config.toml
image_size = 32
horizontal_flip = true
translate = 0.12
embedding_dim = 128
norm = "batchnorm"
activation = "relu"
channel_attention = "se"
kernel_size = 3
avg_pool_shortcut = false
am_softmax_margin = 0.2
residual_init = "zero_last"
optimizer = "adamw"
beta2 = 0.999
grad_clip = 0.5
final_lr_fraction = 0.1
Rows from block 4 of a small image embedding model, named by matrix and row number. Rows with one number belong to one channel. Each number is 128 + 24 x the weight over its row's rms, rounded and kept within 0 to 255. All counts start at 0. Numbers have three digits each.
After each channel's rows are labels from the 100 images, of 14848, where the channel reaches its highest value: "peak on" is the class under the peak; "responds to" is what is common among them. Only what is clearly more common there than usual is listed. The data: close-ups of made-up surfaces with and without defects. In brackets: how many of the 100.
# convs0: first 3x3 conv (model.blocks.4.convs.0.weight, 128x128x3x3, each kernel summed), inputs 0-127
# convs1: second 3x3 conv (model.blocks.4.convs.1.weight, 128x128x3x3, transposed, each kernel summed), outputs 0-127

convs0.121:151117112145159140111069145128103154087147162142100112145114162117133172139131138147133106136159139120114106145125148131124077044095149126152144142111120153147117164190132171104117123153131139101133094109141127116110162087125087109142100136107148126097130159164126128105157102126147107115150141158137125106151155156142164151124129138124119125121149103134106136121094133137063107130082
convs1.121:120098084096120138096126097142137107161136121121098088145129097114105136128137126102064111116105097086123075138111112131121117074119112137148125076113108123136082108113125128151126116120097136114108109104128113076124084133130133073105130121101149079121119148091127132135131121093113132104076106152138105132101137150121113135093128068133112101132135138123129135129057157122109117134100
peak on: hole (70); stain (27)
responds to: hole (71); tiles (65); stain (27)

convs0.15:139138129127106118106086112132108109112116071093114101130094128127117115122134085070085069095117127141113150083112110103119104123124087113113117129102109104113113131134103093059145107126131116115086124134103081090146113093153100134097117108101103107096123121115106124119081094127107156098108141122155107116084133092082135113151137133125115138114113093152117086131114138114152135138125
convs1.15:113125149158140116168165154145088138067122152102155127084163127110151118137159134132160114143120142146126172139145112104124133156104133117098146097130160151136167148096153105094139126128145093089112113138080075157111141153114114150179134164110110132159151126153112124125149143112159143180123184127109146126160094095135134095127122130141147141124117141142122107155181087146123138133110
peak on: stain (37)
responds to: stain (55); wood (43)

convs0.84:127170089074101116101136112133096116148154118127121147094141110153147093110151089130109115097091135134064158141114119118110145176140132183069081144123117129118098115087101144148106129139116135137101076137105137110123144127188124096149149149129115087164105138137098136116163112091152093102150127112105141155121129090161139129126116108122132124146132110146152108114137130103122118117093
convs1.84:120165073123136110126092133163145085144122094131108117119091093134140071153134127114115140127167109124069134090112067109154131132116132114161155154136111085103119095146145131150149136128125162102106133138104118119107116137115136110137136100101125132175153135143111152104085116090140082113131093126126166131133144112074143097125097184086109118111138130123155105139158124108110134134150
peak on: smear (35)
responds to: wood (43); hole (40); smear (36)

convs0.11:100152136109137085101135102129115118066100102102097100154133168137143151150099104147099130138096129130118127143099123142147102153092106147105067135137136143121149153158129148078113098115131123094137104126106146093135089106108135146129138121099128092103131114124097140098173112139119099141148134131109112118075126125125098106141115137153100138152085077126139147124117143114095158079065
convs1.11:121069148131122126147126119091132122097135126157154148164141131085096132138181133111119131087131136136140120161096156144106109094134146084139094099098143155171127131142106119107123107125100130076155090106141144125142146154114132083159148123126164112154109143103105088158167101117146135142083103158130070112102174147097111145134113097143106134118130135110159143169133140136138103129164
peak on: stain (81)
responds to: stain (81)

convs0.19:171155082121088082133115114094136137118127082094155107112097126108086118114151125089107124099151130121099141106114104108174109153111129096139125130106091114097107090170150125113129115144129139097114092117110129141151094127129092105139114125091106094108116096114091125066118138124093120101152095143141123107085114090144145074138152144155126116135119119170101118130103126103159150148123
convs1.19:138114092136115137144148121083137140110169143127177106136118130111134162163123110145126123128101109146134118126113117100107152115145177114106068138114136127107208138163106132097133109091100112143147102113113153139117180103078129082157119149104137113109078132084148093144146132128119117149131149119139063105136149131148119138146120101157123162116117151142119171129166143142141099141151
peak on: stain (97)
responds to: stain (99); brushed metal (31)

convs0.60:139078130144131143142142128151146115125164099110136126102134156108168097135150104124119118131126126115117080128151151130127110105122149098115139104108106134148143126121092193083123109127094130132127147105111079138130186088121126128125128105123129177109099129165073082159121125131099088121107137102119132195114137141153132149120126089132126126103153127114143112117063121122086112178152
convs1.60:099122122133130097171119150135098105178084131115114122095140125122111159054121132132157125139151103141113147145117117138116108124142086127149140167140127106101167098108127136132115123093153128094148159125073132157133121126119148157151111130147077111143127116157149120126075110106103141146130109087117136122146094095128103124099126139113158067188111135125078142089137115108166106130141
peak on: bright spot (27)
responds to: bright spot (37); crack (36); hole (27)

convs0.54:139107122110089124082059126129143115088121114114104104128139135098140122144109121096089112121095159114128047098121114109152122042125143131099142161119124150104128110127101168094108102128114114116111162113136075127121138131102088126153111139116113109084113152143096107107129078123154102150114136125117110097114110126137147127108099126137126166109134155133127111164109098127100112132103
convs1.54:144131099129114146111120083119142120130159144128119145144103162136099170154139145150067122127126104134114095135136124139114110126134131136156116109107142122152092148172134146187127115132140143125136101152157133112143126103157123121131117129098180075116116188096131186114171140098115138098130088129139107145139140168131125152163138089161154108146125163140147166121081172156121108107087
peak on: dent (85)
responds to: dent (97)

convs0.1:108105116083126146092104151137121115121120133120078114118133148089118142146123121116108072119138128114092131112125126125120118069132130126121126146112163164127141130120171134092120138134149118102086122127150155126118128176121059107143084144135139090098130123131181122109156107107116130141125073180158116088116133134133154113116150155150133122100089141126094135120142119123060079167111
convs1.1:150130131107109106110117102133131091159144105144094101172107139117124192131124103107069111127102106116112087114108103099098142069138118123156109114100116128108085127172136142158127123104117119107122099126103144098113099124103125075130130109093164084126114147099164136120148107088152114136121096157138109131114137154093104159118103100135136126135138133142132169107118153170137093078107
peak on: stain (100)
responds to: stain (100); tiles (37); brushed metal (36)

convs0.58:140098100131163121091065127084082144074131144124112124135111137128140159141116117145121098106146149142103100138122131121111091054104137117146130123109114130138096157193139163114127121146124128109130086120141133121100116096120079106146115118086138106112125127146095140092137088132130092100141131155128108101151139138131138139128136127126116105122133095129116138090092132118055134123067
convs1.58:111080093086131170118114126145110123159155143132129098165124091097111134127130155090106137138118106085143081152108124149102111105131126126159131072127127151154114129123125126127108116106077157095153106102132115091116078138098130109129135116092147103164153138105108119146155115102140117098064107163124111131119133145111144128095131059122098129093134161131089135112097148125123142156149
peak on: stain (97)
responds to: stain (98); circuit traces (35)

convs0.26:123149158125082121107131135105080129084117092104096104112118141129122120114104162102100085082102124129144165113111108099114131122080125145102138134135153127097098123113140107104087108098108131084166152130088136080121093100103146112141114109075106113116147103120128149110118137138134146156102138095177127081142088112136103115116114119112125129152116142111106114124142122126053110096147
convs1.26:132123179123118150117143110113102064093155116123176131123092148105177164103099105167124118148108116122126145126143142110125115138143154119094117078108137076120081123152142149104101124134134099158110072118101128115105129095144109091137115121176108101132112098142146098118122124136124138082101102141158113131129115120135130126119137108154142130098092124136147116053141135091133106101092
peak on: smear (40)
responds to: smear (42); dent (40); wood (38)

convs0.49:105137080132104140105116070093104099126092117129120117127103111117114152133124116133101120109118104115083184131104076093122146168149102099122076123120114134095089090132070111089137125153104131146140161101133090109115108106154113145141111131108094149102117123134106128098154049132133101128115146144119117092118127090141153105117139139122137136113114102131081150140138129121161120146104
convs1.49:091112163131140124139187124124150144084116130121169155142171156136142153123135070161122136143131149176159141124155140094096122154099135124111142117134149095128182150135134119142144132086132122143126157187104118101126141140132114116146152184155127127153103117134127112115156144108100177177176130107111125116129140124108115113159125073143118175140132157111138127149171112140105100109118
peak on: smear (37)
responds to: wood (57); smear (47)

convs0.97:108170092116107136098117100095063113166121104117109137085106145140154086079200127103120110111103113140098170117104096113097122150131135149059117158143148109108088088116126118123098129149160108127145104158141127114120139155162088106136124132137111147114156133138099168079139099124141106138119108125111118107137118097148160139098123115139135125112114110134116098113143120100146103128108
convs1.97:121123156112134103127122157157132101082122105117111115143130159158156131103123100139119140135099117142072119110155126101164140156117117116108162139152111113130120120131140124123150148105104145095106123185108086115150144092102121090157136111100116118163095143153053141085108122129155086138140123100125179134119125104105149109162066165093109131149140145127110122121144109080103127090121
peak on: smear (77)
responds to: smear (77); wood (35)

convs0.115:130185143147117121128111094145140098081093123111149124160127114090095119144141091086121116134115151132103137107113115118136126156102107184137125132140125102098111101097170085137113108085093086090092131095093146131107101124155124113087150138102116132144110115131116108097133165147107097148090141123151168142131105070131137107116133097121124124131145102138127132201124129100106133106115
convs1.115:126131155139124105132121121102124108099142100103106104128128100100119095111128128084123109121127086125107127087127078099122158096140105120101087180118116118096130112079103128103121113138100122168143109128099174143126127143133147110128130130181104109118135062105114142116135091107103118136094117146122082118103119124135125137095140163127119123085122088101135076143130133088147107167191
peak on: stain (91)
responds to: stain (91); stone (38)

convs0.83:140100085137152100151124120094114117084148135115149116172136119146094166149106127153134125126172138136125121152115151132142088136100122090171130126111135142134100143133144113138124116105123131089139105148112175109137133107091184141114096130107143098142097147079120147093147103130081137127135136143169125100151140138159091103152102100148114137137082088092121162116129147122087166098075
convs1.83:125092116098118126115114115135153103088142111132108105156152113093112137174144124088101122096112130104159107135114130123089126084131131117133112104095138173130128138119122127115122110118112088098126110077148141110110115151119123079123135130096158069133124158101100109129179090117171131141087095165122092130095150160110132159075127075154104138118133122150149142153109147138109086139111
peak on: stain (98)
responds to: stain (98); brushed metal (42); stone (34)

convs0.37:122132095180169152141116152146132146121128131131116123140156154131085187151141122158133127143113119117118130161135167140160088113111137126106159118106137144139142167174189127128125127120144131118128142118154152145116158149120050114146092140119160155129127160100182117159158127142123173116143125160133123147097149167159116130145128128138150104122124116125121179131176156143079138163103
convs1.37:121106110080108092105110096148109100167133083121079104143139085106087132139124130099071116112107110087117090125106093100149117074119108132119112080114125123104093111099132133128121116109097102092109102102111130074116103135111134091109133107118133080121098115103144120136137099093123108112104118147128103128110116128124081136107096093124113079140130105137133136131084157116134115105121
peak on: hole (69)
responds to: hole (76); tiles (56)

convs0.96:159115112117136109128097150135091164101107145145115114154098163089153168119138153130131108142169139130132102111100125121135102030135141113166156130139099137117125133178130159133104143162120156106114099127128116125124137115108104084142086111118131127109107148154112144091128084133110097099131099153130113109154145111138120127119157132139109111099151139097094143074068141125102088142116
convs1.96:116153138076118148120114123147063098123158099119098099145121091120122185153087115127085124140095106102129096156125116128142106098131120130142136119124115109113107102146133118165115121116125096108115105102091128097113067116110135090127137115141131100141142084115121165137126089078124118089116084140131115117101082127163104164105140113133129100112137125122118179087076150148144127121130
peak on: stain (93)
responds to: stain (93); brushed metal (47)

convs0.13:102121072084083149089116090111090087098099116109123106106126102131140121132110097112104090104098102129112148087119085095129143160115107164094128144111116101087082096130123146112096101121084099129126162087117102115112102098109116118130119138113081105103108136109096129121118114112136127130097102106127115103123097060117122121102107109140145087104122146134115125122140119105130107136096
convs1.13:141131145135150110153107143147107175072081173125100112113090116094132148108130158133144122130138109111105135108105082104113124128122120110117166133136101109109119120123123120142111137175154130134107124126082119165113072128171130105095132131103107126163168102148099176085106147107123113176165163119126148105122136115106159076138142168116113089108129110125089127121161108086112140128131
peak on: smear (66)
responds to: smear (66); wood (54)

convs0.65:117148108092084114086098118110119139091126113098074128108126133121160104136108107112082118098090124108119156097124113093101119094111124159087077177157172131098116115153085148081107114140105095094116093123092095116119117128146106083137128100098103090131125136137101156103134110092157117148107110124148126092112103124141144144080126137112105135134126128138111104112140114108118130113098
convs1.65:141135150115146136129105082129141117135151140159137158173110173150129193126131151151122126130139116165147115173140173185128131088123114141174122132098136147191099139169125130154147134134099148113138100166161103121122078148128121116132140103104193135115120159101115144114187109114122130123148132155145120123121161171119117152126118118141127148131128130126139178132118147159122097097096
peak on: dent (66)
responds to: dent (72); tiles (35); wood (30)